Weights of a small class-conditioned image flow-matching model.
Training: muon at rate 0.0015, 7400 steps.
Data: trained on drawn human figures in many poses, 97500 training examples, 29.1 epochs.
Rows from block 4 of a small class-conditioned image flow-matching model, named by matrix and row number. Rows with one number belong to one neuron. Each number is 500 + 50 x the weight over its row's rms, rounded and kept within 0 to 999. All counts start at 0. Numbers have three digits each.
After each neuron's rows are labels from the 100 images, of 14848 (inputs lightly noised), where the neuron reaches its largest size: "responds to" is what is common among them; "patch colour" is the nearest of a few named colours to the mean colour under the peak. Only what is clearly more common there than usual is listed. The data: drawn human figures in many poses.
# gate: MLP gate (model.blocks.4.mlp.gate.weight, 768x192), inputs 0-191
# fc1: MLP up (model.blocks.4.mlp.fc1.weight, 768x192), inputs 0-191
# fc2: MLP down (model.blocks.4.mlp.fc2.weight, 192x768, transposed), outputs 0-191

gate.361:471519558537531484457478526473523454493603497526544407544510392543553474519565462513458413524567513531553603536477493461409445419564492467480602531581529438520427509520490532523517475464485385528548551433533464503595511517408556474569482499548491535593508485439594490486466375569542576467545529475476528593477476527483578494526510505551455480497513522489582512455559512467456572402504471468462450464478458525456513491410531500541447455483510560479437428482604479476489541457482494505507647522483489483578501561571504554523482474554489554480507504538590635451439429372456506485
fc1.361:473459581468473515490522454449453516555431428390517634558498463449488519399440570489466516532434511423558457440451561600536484423503454488532441469438467548437542479411513551464498524514458544423531472511446555516453486471456414538490552500472476566509485498562542485544555512463401415496503570529571463410572429396610469492461512509499458439461524543536447528510542538461474542444482564541555568581518536527464552537546472462473558535456499482541543481572564515480547417469505543515536490512560541426534448572507330475488539462478444512531433507457568459587463558591528451480
fc2.361:515518472455492557519512513550485423490426549541562564443528397619602526445533544497485404572517541531549406488560393463520487462465496468556546524600451400466488508485455569486484498527521569500489459598437543522532523513410442496533582508472473523531446490470429465515410580557525576404472507448538522554479533555496565509510513494412586474509453481514587540552486564511531543410464519462512512565479585506427516500565512493456547478524515493512462489458511455538500436504517533522474347518530479444542522448574550459505489499499545487472457490598593626593452486361482514539
responds to: orange trousers
patch colour: grey

gate.532:530447500432456541522533514552519605502496458525553401494574519478450545563475496451503480549512498461475549499531466469508490461455405564491593498527529532424458530411583526595441534524516458433559498499433527520563489552486499496513489501538486471454427586484474464557609590453520635489513443449477492543498547472403495514533467525556483438387557508563493604467424474582537500544495495487599499434496511537511529404494558471468574399498457504467530489562517482398448526501427522569423500499472525458537475433473613434515545473422483523461677494506457417517521501564507529425
fc1.532:520525514591479451508571434428550457516464442456478610522563496528483389462548541531579495564500492562450545556447534547452508516462493470484468531466518455501514544527520555527538552548449412519490541540533418506437506439578522561494567489512462461511557463519528474513536435498434437412448472495518527466526552422541509445434552429510531481614428572491494466576496483474532501477596401472439524579474536464408536544518515487510575563459478573501448429432448549565413536488473458505571483490539463493455449496593435584515489602464395543536419530540594587534551449443444443612
fc2.532:467565505448430486516486540526518475496493505483515419482438538563434564496586461518636505488473503559457487497512517521512489505354499499463538551407519485566496467574484505440551500479543597510589375489474555500416513576475499491419436478567556460480483569489546501451555496539401389491560472487442513509441445425536514548544553481541501514397524513460490504461517525541495448559573625480565483462508517513399489476447518411525447441573510450437500473467478570557578472501466490525417457529468482532464461545630546499594508401497572540603575526524550540435575458497534532477
responds to: yellow trousers; yellow top
patch colour: grey

gate.500:484595531427419450563546420505465568522454524490487434516445422567546552652567465513520459465438463501529485520448439526555439522532657512472542481512490467535408546612465573539520534503532559522507525454542523493398487474583556538487487521495519481460599548594433489568477456558506554519502465435525581491499449479569521447537417456689493537551580511495561484485604480464534523492497509498566574523503458554484550434450489483503475584538460518606533464503532548467491459475513455521499573482502413509463544456472528490545444552401458500503484463523493475594575490507510479548
fc1.500:500431532535514515469429553423553423540509493514524503507541461409482468414462514555484602580549453539564544454607528489543514539501478505479530435555533478455539483486428512481405470515426427439569478439493533543511545514436437476544499473596496473514459455426517537455442480505460433446476542497420458491503539485560486490491470550408472387366431554570414549552429523495522498439546509520496421641478544505510489417532485416520504441506508500458457582545545388476472550540476593469543484463507439522493471450450550520411457478597515587494411474568503487398437542507515521581
fc2.500:474353496433464548448458434529511488454437507531501459506435535386473513638447472464517526560437473495513503520414596531516586528553659430481461517508538520568541484564535439473425517523585557533500506503518499525672472483474572506484453521491538494547449551398458480546494511464459439485504527472515439492514454579526507512457520534715494449493571550520452481474543489419519507470514548515540553550458501503472449552458512507486448524466484552540489527517531440548503459478381484471531589519479544524562490490524528547475488560406481457467473592517493492607423514491532474461
responds to: yellow trousers
patch colour: grey

gate.753:506532502498514564522507515548504555553538498459493476453509474428479539512446529511539429579437537467472441536526535533485501543494523397517535535538419559508539506474478604568506530580508432399625480435412494462470525506536434564481529527520531582529477488459467419497549577445556451402428456510461492540515545424516532456546452471505540451507562504507499490497552568502555515429446501465535464527554469559433484568496492534494520511446415499532710473504610418507596539530529553630616559396549501520380421485492522472496492496500444551440520460570542513550537470541528472498
fc1.753:530464471444532568496417526478458496580462469383472451430477407482553499517570542553518451529474488535497452473542522455599497498511568359524591503488357483515463536426538520604518507578452404482591482464465522506488480473562481463501520551493525563568465475440522462480461569558520459439457544469537590486548545410516614378514527528450543427486620522591464479464550534403454481464465482446464502460511516546531558547527504490453505462419548502576535528467485438531561483600507520528551518494460485481479445504524460497537443449504462476507501447588560507517657463572542510509
fc2.753:532534462431572554470444523515533523482522452644555526468499491532515547463485531493520543497475518527521445494489457559560469526530546623505436489489386500526579571428493489562418499565461391483593501470529467509498537613495474463494520463449508425574508438513432485525443595460439591573539542461498442512543568538464524521511457497500467540516586533414474411445539459378465539487579438536500500444503522530493534427438494515487473501587517554517537451506477599499554507419488587469580467488459488431537503474493447544515588486449497496483524476404472489544287479461495517447
responds to: yellow top; yellow trousers
patch colour: grey

gate.577:526561481513545550455432486529522470562467450508448502509515522463564501470374530539477496497504478503506497565511516603579476391527519512485556441551537596491510511453556468418445458471501535549517472453552485458451607461534564604565554459508518514559509514506523476449419590568539539521532445548479469499415488444542557544506538479452536511406462498445490563557485575579476511506481484528515467611529567405474539424479638535470618482502517371553505512474583474489438520402497577507515372407456477521530445475510500485512531539444530497451584499565614505579506481526544584495
fc1.577:490621465506596455477525417546473492573511535472492507483443474470458516593477509500572594494484517571441422443574505511513484461488420487439512494358449480538489495457577420551541474412497605498567467485541450523494549565454485382602566528422581559491508458554547470409431466553526530531459507526433522611416536606476500436482490479495469479517521473590514535462472576639541538544455527472471482429497583509508485511563536502519556547425455456488527511524538514479422491410456495442586464535509512456488410469501489494520547488421527447493470552511574527524482610540497553490
fc2.577:439669519467512402478450525468525498536478477463445427514481486411493529471430482542591515541533536570457577540518527599489552378518542453423608468435479556471528497495456433479549430484431548554508481546568549582489473503465520455461491545528508603522459477522461530530544589512483509513434486490561508525504490588549530433422452478505538508471495468547549476498548556431448502464404488424548546506544443613486556387499528473453448436456433615464528502559495533411506516473548473559458551553418553496476432543475490456499454524612494462516478599508516481421499574544574495536
responds to: red trousers
patch colour: grey

gate.67:485532588499459555418583486437511504440458437623475489480560475480477493516521512519617539533408463572504544567533478487548447499521508505485535432492329619497443528548489533521473530570462517486538489429423557474470482451521503477430519423557485472434485556523455321568476475489601459482518509544427544559417455569565594503498483464469550531545496495454463498509451502500527572525562482509481505441538485591504529466513391466465600544445475539493518461493479507515467495475488495507516531382540525486442514507560359554539579477608494478518529577453512443513530495443457497570
fc1.67:504572446541514438520565463485552517462482535654513541450483465482488552435484507470502420486371590581513515478477438577578498543542490452545532483494457520564564427597509542522456562611510440458572502537439509468503525471506512465568511365561500482543558561421554385558558456469490539419451458533501485481424562492510548473528566416471523484507524512586554482532581475495559534454478561506537445437532573491508588421417466488475499431563490439448550530481486460511496563496513452462438571377504506482485444542429428407531458490509549496488537404527484529488517466536538442423
fc2.67:463474542456405488496456498533448485591599568590448490440521480505445469485575431449534515521528480568484562496514567518483555487488500465517486373495374512466553499627545542459487527440495470506542481503482502524439521459491505566491493458461528488524538615559482361465570399537390535493537535459499564456338505446516547484537517580544472522438463492461563498498473488507369590510435548509581514503452457570497519463552533478531506452602484472485480450507510453596507565546551506585469399594452542495517453401512422526526541508491535529489559448520451508588509485480504532497
responds to: yellow top
patch colour: pink

gate.516:542538479557532472425578442465488582467522515502569384430578512473537456519458459520513475529501375502527574510475547594465424551455505414453469526536445532498434449486472450505412487533433522552575480462508535557542513478576503434472458486496503466543458513609497501659538468495540538499425471531471593540587499490458548502460441474415499507501513527532536493425516589476545525464555516554536531426502473477471492532557510418537485575565450553528536521435474562470520415560527539550548503525557485499431435437432728530515495514484454515470606471522569543494516531517437510490
fc1.516:492499441536515495508548482448476511464509469562534474399516528469573540501515428465528526500451443450412447389489542489431486598564479523553506541574393512524468505503476426402470539480543498476449563457526530568466561556482489583486599488487551496455468495541519420558645504428561517473518464525552606498423458519385553520441517527344449517550523434481478553433501586514597505590531497458490481494489504414499476527500462567563407552522494506471562482498461569507556441542551522531511577443526460480449350491461571497500416500410513529473573513503519519535540491489448540441
fc2.516:399480483414549387464556595457489445498577514537507494577493553506483497506534485507444468425493488507562473461455569397506499572523541472495451442502501396406482569536582461504607523452527481508572560495419466398499492497491402441563581483523405493519550508575520536465538487588543569489520533563542484460530522533514551525485505494513462467531566544444521446486525421503564495511485524512552502469461491471512480446524472533585543514485575537493543517464627590488515526533520577565564556590504498409528364475449462449467466459520563485554651515558505593434470505494529479592
responds to: yellow top; yellow trousers
patch colour: orange

gate.588:511455455530503552402603449504543547475518438475567472517526536444504502503422565463497454514478541510579440493507351520617541533541553539546456489569512493554435455445495542505568476504448447530466452499544554532538563410478475540474438471535526450522454427483435516485410584625553454521505538514496551525453500492519516528452478450588427511563471494538442471538529540459535462492539508537517545535432513588499571384496542396509611403542442479403481461478470438473532548458515391560501546505585463586479501451433406479535607476477525461486574485521545391486528450491465472517
fc1.588:552541604474502540604410495404525484551506498520465472472487480490529451464460496472477551517532405564453546643469497496467471493451395508496489561550609451545593579477588503541533469422530521449590489484461495625530574550492492624533501505482496439433560539519591453537518423335459604484464518487517467456522515431477527460488495515467603399408497504468530530532505427467357496570464490532506496514479533478540479541543499520543465649493514531567518485449536515503445493516463579511554465524518515463551514543529472529504472501534483526547501490500494605527532500442501489577
fc2.588:496423461498465552433377495464523508465541513487492482407527483507541423529528409501407431566501472493509612583487528489520418452494406455499525493434544549543448658420557514493502450471527541458478536532480551507547526491458502554505472479511565527545540470551495528497557421722498498499581576546514514488441454519535452520563453459522460547454459506551499487486529442491390429552495567562527483446423508512467484454553465551465457657557470460605536494437548407467480500476503512542574471581474440485569575445542530508517516486491535500461499533492471431428506497499500452534
responds to: green trousers
patch colour: grey

gate.720:557544426545521479508524445446498504584511507541520457542431484425468465578410509526590460508493449581498529454464469488496513503500537490503546483556463442501495550575527521495474482502505539419452428415498612500544578546554527548505456550586546578554548509445458540514446460539547480419548484531517475575445559461567461604430473543621429433443516430536486522536574417494454485512462493509539458567543445457453449521476478511484543466447519422590443453463505469431464473501404487531503585510526496516521552526525507558472519404556527616440510595586449600514391589539425489596
fc1.720:504516562507468471455572496450521563492465507507549492515579573549554492445611487516406588504487517516528530546643503475529467448511415549533494468481476522542545500425451593477459487515536414484515515538474528515448467478509465536518510441542455419488455481520441554410499572499432505540441446478468502445487536475564551396500447446479541436485524548556517524498474534438646420464436487562523556560482499590552584524586503512548507566519484586450538526484438487546482458449535485479451346455539492578499409510460515483453435489477525467558420445427532413413588388502596500500
fc2.720:486537405492541496494490569494483515411536480435496536498414563510547454551515534533382550485511456525490552471401513485465454452494591540551454524463484499490506518548498469508471527539394558453519508447460526519471488538484524519516434461524545429462409520567559525542462412486461510584500512529541515423476453473529552427562536473549398491497466536566540492498557537528426476534492498476476441544456450402527550525446490478436500514555513413585472520534523515538480534409535499528566661498497554588521415454511585468500470495566492547549544414391571434495638384429377490431
responds to: blue trousers; blue top
patch colour: grey

gate.670:521506517424396494492543503412501457417516446418431642607586451581468362471485530538530556559518501509544558557468520543506486363464515536487507505518510468423515561612493407494515469499516440475556489514510495473479381477525574535482457490568491574511533595454513523502583495455509527448453452597435446434492488484527520518563490490515552506511461596433497392559449451442524451575533550395504411538480567499552528527430463470613584532503528478502513482482475497510529520459533508548560571511417503500568468481573490456477464480433563517476573534515431533504523525472550447538
fc1.670:569559501557644473482490488503480532581545526500536372395513494444504579544438518528457460478472423518486470632523550467475494604531547433492505541403548534601519450445477510488495527488461519540499474494450479558519624533500417462561523519466544381537506476494527543557496508485456504509535552414451521531535571533461446459474525480495501498489571418578471564499579552456480570358529445586534540437504468509443526470550574504373492430520435502530472559511515512468443519498414487420426457589590495499481481496441476539548533432510442479509522466473558459573454445492451556529
fc2.670:409548566435422478463447506426449520570571455581619487589562558488497465555543489549517480549522534531486507571558546461504490497549441473521458458438573487431450507462580566496540551537513438597456497459492515460524568454556494491543440477530518504512494526531484436471492427508446482508519590495401518459421507496580507496420532502539473505453456412604532504484474407422517524553405540588507474594527517495449508557546437500548549542653526506560522598514448507593503516455486622411600519539490559548450529490499445546550542482517560485547607472500459537477501493426550488529
responds to: green trousers; green top
patch colour: grey

gate.45:520545486551569410406525520478451488533615508488507407481519510484559554521453564524450507494572498404405524560546387510436494519516469469538454515532545492526446499510555432476587567404539448512466523510513465478567481462548477369465483576418507508519428524506506560404480558489502556525578547479569387498441542531405472508529503458461527513487510353432509465525511501479464503507522488528527512496500530426391490420586427563512524516600493451540412554553466474527504517445430448639573482599522557474472541546490521531505550517446465601562528533570474507507546515474520450523
fc1.45:490486460448454517489387515413512510493398526548490429590443487479498503518516401421544467475463505490552468512495541486537489493531583521476542579547454420409544466428399451550381557530430561519439528494557513496497573553412544579516501426527574529488592435472521574535455526494504439473440463421521502473487428519590499475443469527540457462441468570558406543546475535501548411446539414502495551500544488487619516438473528509498512521404486596463523436492498536486450443518534531448442522552455408452520466434511415461442432532514527472466505513456533451467442498564421589398
fc2.45:571550479504475540537415460410502472471440650570479486433595465475439537486524503493517553492469507468546526442536570509443604517501481471508519528546518451520507554504491599465394441526461353562551468513481606570495492555496427617387529526551401531508558524555583511568493500450527421482504445446482513549560569546377472465551493519454524440502451610495558468509550540463471495482513562440559496541497466482569536510473557449531452504431458468463476452540502562497533519446538513421503501497554505470452499500626490487482521548519453475498436529445496441518552534603534619477
responds to: yellow top; yellow trousers
patch colour: grey

gate.22:455545457531483423579524580464453616511467587539433460531493526498539524458496560481539471502499478610469443618525500488493512499483581540564548553462528460532497512476499469450457625704531526592485510471443461477481542477433494414572545532613478494480539564550503591594494486502602519455424511530500425487456552458485561500479465476467480527514523534560451484487438440452532482454528590486540476480464548572568505447382563608475533448492489469455512561554462484433542477559514507526455487519527462485500454456582446476532542465506530433435507486573557423565452496413471542452
fc1.22:476433559514524512537500459565539478552489524407502439543571486439544449460451464427449476443562490433516476432562536554478511589364450528432515532506626510555494531454485451460499494403536464457522549523565490537483438459593440527547486496427429536525541417473497543484539548490549556443511541435646598455495466576459466543477498552551445509555390404475497444468539453516528556488535491505501504475486543551512470678500439510471490526412500479520475489468530543533517487560461512545515475450553571403539476548410399513538498405431462487555492430525434529505528523459437488556
fc2.22:495487497566491509484589500416499567583480510504469607612590571468498534599456430496527423505453499471516517423446539526478449562495488497471512466570592502413518451537494526543522480501540511426523504475474500488527481579494574490498530367553549488489463658557449578461493436521426457531549536527392503608509546499484491559471540605523534528513553446507556526518431542483466532536442617537504424432556430539386501509488541585542612543496532518498498563496528470436526582509505585550502496432500457544502446412520443536514432541441574542489585525534471477495525485492478438474
responds to: orange trousers
patch colour: pink

gate.34:521515599577451468461513590504452508504577460529437502431536491576510487439569554542530538455487471594454502400489486510501492548512538453565462488534415622498445532557504548532500486533405492472577505540484522528461493364530581399424559516530420543587563502451493507467450508527426541471487514483501549528522517475597583490479430499423627476483558532484548487468508413607566551567510517495507539516478520481427558492545450443550440491578459450533424498434494402418464501415442501557549528492508487479459467509537482513490465488525529615518449574479548504402511539611584513491
fc1.34:463498471422533501467472422526504458521550540470540518573540456447507505563451498522514471495508494534447544594510530434464400442564446581453524504406562442503439520470534453433532477387572441557538492442536507614487492614505411444621470459469541490436470460525522472450535527541582460574594507438497461466565540479450463487539548530534456482471474479462396567595514511432484466544496496558536432461489568528532363545516567519545575555402540528481509505560564529484512499566510539377465474626489507496576532472469497539469587465500501416487532458528487483572504461446426568511
fc2.34:568505585514529499514519567525506484436552503505573433429532471380476470418429549487529452567515527419494523517518400484484490491511541584551578563520477409497533521546481507532500463526418533538508519581477461522523516357482604608569568454484408479383402495518546582540532500566563445546476470491565503524501485491560445388540505515436581533538521499539444477441487527553572471457480543568557553489483486451496490509585416539492426376416504481549482522531482521528488492584575403482494546461514435569542456545499522480500558479536516568477474474561444517468452486410569545552
responds to: green trousers; green top
patch colour: green

gate.65:527511456418595457446469465449571535423514508494474443533527493538491553464495462377535539516492488448611450551493498554494621430481560462353537586563453563520526456588425490450467448466453505534454542492504499440473470611435528434468423456402442479550522508472526550462578467525507439524489547521460551576436482476499506548534443499504499472577442447548515482560556564491521488512527504477536524537508440477543599445504445377469494523525403579505438487522497446600516496520550524488562588607439486532572531503513420458559490494596536478580532452483405477501487507579476455496
fc1.65:422534519629471543543529581548470497584430409506483604484464503505494442437530491610449508429489514552413474463391536469510457574497480525601413475472551457469468505488519529536478504574533567453495538490515524535433484427571574636465551561597576556483566554555446471627461481471536569485455473487492438520467555519493472507462511542418499529460536592463527551496444436519478500480458458474474528457491532465415462479485498624551457450460515436567549543450505508455489459447413543532454415390488542536453495493563483547465467539480496528482471564497535559422526575463574538461
fc2.65:523518477439588530480559487482403431465494599564541409488480392432512581523445514577479516485541489428408522422553573424463414572503511529610389504510562505572437552543494595561509502467485449539551489484495442438440514585509454624510514451537412511484604452560491570557451475589530497458536486545483445531537518549446510408543506486527526478477547455423448470495516487529498527503498474533586499456515343524479450510520437546528453440382546511460495465433533483469527504440381530548549532482523497516430491498532492501444531479544459483489437559521516576551529558522562502496
responds to: orange trousers
patch colour: grey

gate.297:453626391470463468484503475471504463435554465516454427464471508446572466500488567518424565505443495441485595554582459540549566445509462521549511634603475482521491478524542553367564469404555586478515524459571422574437497530482500415486432472440484541524460509533464529427454468489548492420556503530483443517522614482520606460543497471526555390475491507486561457475486487417555473479480427515525567596487583464468541397526585506499528531530490509496414514503513486432518491415459542520524504604457502545556524514584537492489536437547482481555540574462403521507457536560483480484
fc1.297:459595379506482432504482504546513484435614492473537468481476484473500492429467576493471518507447523418391490631637527476568608451584440474543484623498446508581475467536492537422549429399571538503493514484561450586501546460450480403478504518446512546515463519496485591478497508497512496496603482521508470483445572490467588504537452489438542476477489438466531505488499480409518456504505448505577576596491557428426527400466568520528491523560462467498443461537488488460538457460433473494495470599459452612536526527498478492457485419485460469587544536474405481504441497566456467458
fc2.297:567650562444507458496476440452462482416485534554479483556550430526517566557422406591453540550525512425525398563405458555471487463480531450554513503550585495503452527490515561607508482529531478564418474521473353476470471544557477336528514480503492531525525442508519491527455402615478501467488505469471462474439472524449515445488485410516420484504509520511537534519470445477469444438498537518440452339511456593414587439508470530533452518479483499544500446485494472448543448518463515463557568581568444539528549435527517458484525545466541480525496543510431527544496514614517496481
responds to: orange trousers; orange top
patch colour: grey

gate.705:453514571513549448450487471405527422516554547554495477473459576424525575477541519503603469556467421537543493569544455584461549515481523478434451550505544535467582509437434464599415449548470457517585477474541532519578460529495458472511448433466510545459540517451454469463385507474571537551478569412540567523462379542458440545521443549582428513438522506549552505455422593463458465489533556419524581568516521497568563461575430485519420549481523508521582520532565514542484600500542473523466498487491438480541577498459445484470496434528394521494540386509462441489545508498484452607
fc1.705:475434533520374462515486510542561583568470470543471471501463473470417432482411478495513533453498481498487508452438561445541421543442493512501431394475503451508387494536403481513533553435551490559582425502477502522450470449562465503641515515501669362534545472575480526479483501561476527492383560511469420516453518435495465512491532550525504451509542459373462504490509459492463533516600529527511541441467490523476464522485535494536513477404507439461458557456568546517421497483431434456507441598451538515498484492513503550444560527466489450464467510458564464474420549373569545569
fc2.705:533531513545516569519522512491536544556449452490467525448494479476497541459467588495504538419530469424439509500584533548420455523491489549481504436485524460528480558473570490460545475466484557547491489534551537536432481500574527463523479527547413399550489462613449489496564518472421463486489512530564406428494433404441488464518606507542408452404520432448404494475477411428397480610566578592492444594442563501460483560503499473482489538501469421587522579496527478454540554528517541461559445452566508544543486453620515461445477430531446544534521522407615470540438539441511486420
responds to: red trousers
patch colour: grey

gate.706:447443497523551528461516433482473437538422609442623511494461475449571531546456513356481558443461494597476487545559444580478488515530488534500514546592504462523509482525409549501525466473460434508523493514469498595555496587533502449545518499507533435545442619525523473467440549506436458544439472532464432555423561432519522486565397546436498463543456465493473510580569449414449439559623500565553457623488525514497562554480539504454551526557455511509433549525478487484400499575515463545463447576528513566500475463456501523558639486448547554463486491454529492439496434493561459477
fc1.706:456505567536482582482515458514344489484419575405595429479419544473532559462530485353480531481468496520498527462491501584455459450494494551550486508559535442441554525404440571488495508545473540456467481544491562440615567542555519520489557507568441523505469503502523548592463565477490435479430420553501530514563466497561441500475431547427476484609388499493475522502593429512554502512573501522501516560495518455501493621550468548479504511555484438500506510524536540495465499526483461489469393444544580544478539470527547420407558433447458642428455490493547521435517445512545525491
fc2.706:545463507457472544473556544435372456545590361448552467515579492481538467589558519424488560458541458516501546474506520518580486467443497577522482526520485392536553454495580556556520496514487474522515437468537525540581487426538428572495432488428460546518480432505476488473472429470479416490514412459479476451542591503468479532481497593551500530466643522513449514501503441505520463571532458511507501431479439526533497592578497506507422509495531489515564561537537579554517532549464621524503546507499588564510473513499374438428528547498450382462524527444485633528473492539430529408
responds to: yellow top; orange top
patch colour: grey

gate.565:603503537489456541453388474508432419534477505473510450523492487537441498549472472542540587516493456451563577523573540430498461496483489537472512417464468486517428473512506425475484486500533523539572455532532491514556445504539516515696469451425453424544530479492496565521474575628474485550538489530554503560387532503472478477580458516511550505406472459521481460524579431548470474570526504556490437546475523484535472559547515399498527503447529454512375561525662489482431524433468561450473474553506469520592512491532421554448520493526491539536440537574396573477475495498541618566
fc1.565:545459500417583465554473516489600531446478569499557397509477469481369393486463459523478470501533567504422484532596448486599515593501461481491470438549447493489481421529520541568445494539502512593551543530472544475454491447431510466480444492458524408574456438527535501480402457485418554505511475534433497523502508537474455467521527553568485481392431555495479400410532620473404424425460533486595463501528590483501476558561457481416555474417526446528507528470530557439468474481473480532478463501452562540544473502434513428473476457511521505489514515485586417503384400554524475444
fc2.565:498556537407527473470491549498528458464545515547385424479385485553612368475479463479495556509529558471622507520542541505566458434537431503471439567435511420555560479507460521526522519485489499608540505568483507477506425477591484496532532515471487574433513505579506515490562516496538511497491539578496526516520436473507587514555546396559496481409414517508494425393440414486471541558638536509535508511455512522509514391534459462475474494562508493473484445482485456493443395552534484463507501472508405469484458459464544584468478488471542482559533433577441637510570595445455481528
responds to: orange trousers
patch colour: grey

gate.459:588515547415509564512558579560450476570446458609433530529492436444500530407491389508443513512510534492475465530392544551486476430436589453499509589472452560444558473465443521548479499484440502435466466482538490560553443395550564550490468471454538516496456576511490477543467518461422500468450544553492490534392516558534519523548445526568508542477502450494594460519424545499494474509576489376523521467551395482526536493411473483447533520569536477559527570422453509479474428527555509540505532464516466456448561530473519622441448577492395581440616473536520511483559521459560472425
fc1.459:553545415480516449512508501443510501525511419466565517446588513477548480603514493422445511500477447534508487476551456470534505581523405500561567498544479438507515478535549526454529435496447548528554448502542478563449524545517485430543446417524505498504465415527447525358482454567529517464445537515501486541525543511566563462431454448637394420536464520531490535601542521397457502537417539549538543554489490564503602464531660382495480551467460589450447472435488467492502582486479477423498520566510474508450461481421493516536548485505531434477467515381463556470414428522442506564
fc2.459:493633532481551460489522481525506548469581584526468560497469486426593504499559531480414519499494510530607479491489442403541494458481535460553518473541598446528477538523538391502451549445494483461556482543514508544515430530579464461446612499472471470490457546519614489539496504545476542447479575565531423492488475545473466520475518388493571485478519477523487560432506548504375482393452480440489420506536549559458597402556553365549518596550551474464493471410494481535473472481494543463468458537507476473379512439443507566525547531509611499451505476473571599528494422454545535536
responds to: blue trousers; blue top
patch colour: grey

gate.462:528530404538496488468555490449511556439441552510579459491462508385543520560593523462547546544478453377524463505576466491437678531537471469530470500535478417561527501535510517522491573548585553420434554507518437404521547566498456465411523599531478482449511528500540483526523461474524528481572468439562491497457499479461494527529479445506473487572560469556496498464587516509535534491458460466545542434516521540466543425418495569429493490585517493530550446570462482599591509483504394618498536356486495551479380551475432514520490474481550472455527541445484503509495535451402422508
fc1.462:462392515438519475439527479513436529490484463551498478514482544460494398519508582575544419544565553525505499558630518495457397399515537532433448425450390469570449565436513483473558478374512503567553505587464461501531493453557475418500437473473483435483445465580556458394531498511439460554565494489502531479513445522501545544526555564562482531549446524452514392485587540534525517558464472464515469519537520496503393482430435488575425511523571436482594518576501476496554482517569409479531526555507426512490484591453470528495498452506439499386484424527463544521580487437456482567
fc2.462:579445536558503456444540574519449490519592567481531492444547502431470622434582444476574468522467470617476502458422580498555455459444521548437498467490534459441463491562521538531547547525438429412478521452494531470492501400539554484495626449449526455416480543544508404577453487505508386470523576480511505470523518495471481518536540551478520459406491584426427562476429535507469528505461518475483531409565426510552433494577517480503545510514589505550484459471483484497461498525542600503518425441529462553565476455478518577538506588499497587422581477472369537450446527462578495554
responds to: blue trousers
patch colour: grey

gate.733:452529444441438495458441451459475559520562505585566488529520423492481517580578484515494426453494491508517484511551519479380426458620467498448571531495424513581551546475464503489501525456537566521508455490505475456482577540578559536507541500559522461514443527539593517547593539506567550550442496460491560501467470532470560581580499522536564458474522620550472496553466517486638465566509386490504530483416528535507494422496559479508507497646464569539509464440516524471479537523461542508525586487508493583398441568484509480459456516463542523341551490450416528449429593462475499432
fc1.733:484439440399466534465532458531452510480606526589560435499523488511487578488523412508469469480504497424464439509503467471448402493605500530477491515446398474558558485428509443500526467408519574464511565534555442447509545470558509515423516570467508426455435549433513438557601506486563530582494502474532578480564418517442547566479582544486573545520511548428502454527495597543537437549469435462505511443434556464453481469451463584536502550617420532560540393444538560536537477585500529582553443457491534557457516543488499533454512510445461504419523527468477524431473573504437409422
fc2.733:473365607546535526421562605503526492576474483585563511424522435491481481434563600519455430443451521497571497511462491460572410470453540504482462524570599478468513523532517506543535516557502399444510542492506535481490548447554448510499501583455530454470468399476480426416487376581545580533405502540481551499510505517578570581468519546466471493517491566512497526405493546481428529489476569502548478502403440478520522425500460526476535520612487499432498434434452511563547442545470443449440460408440554565479472452490487512478513479585475492406495508483465605552486582476555518519
responds to: green trousers
patch colour: grey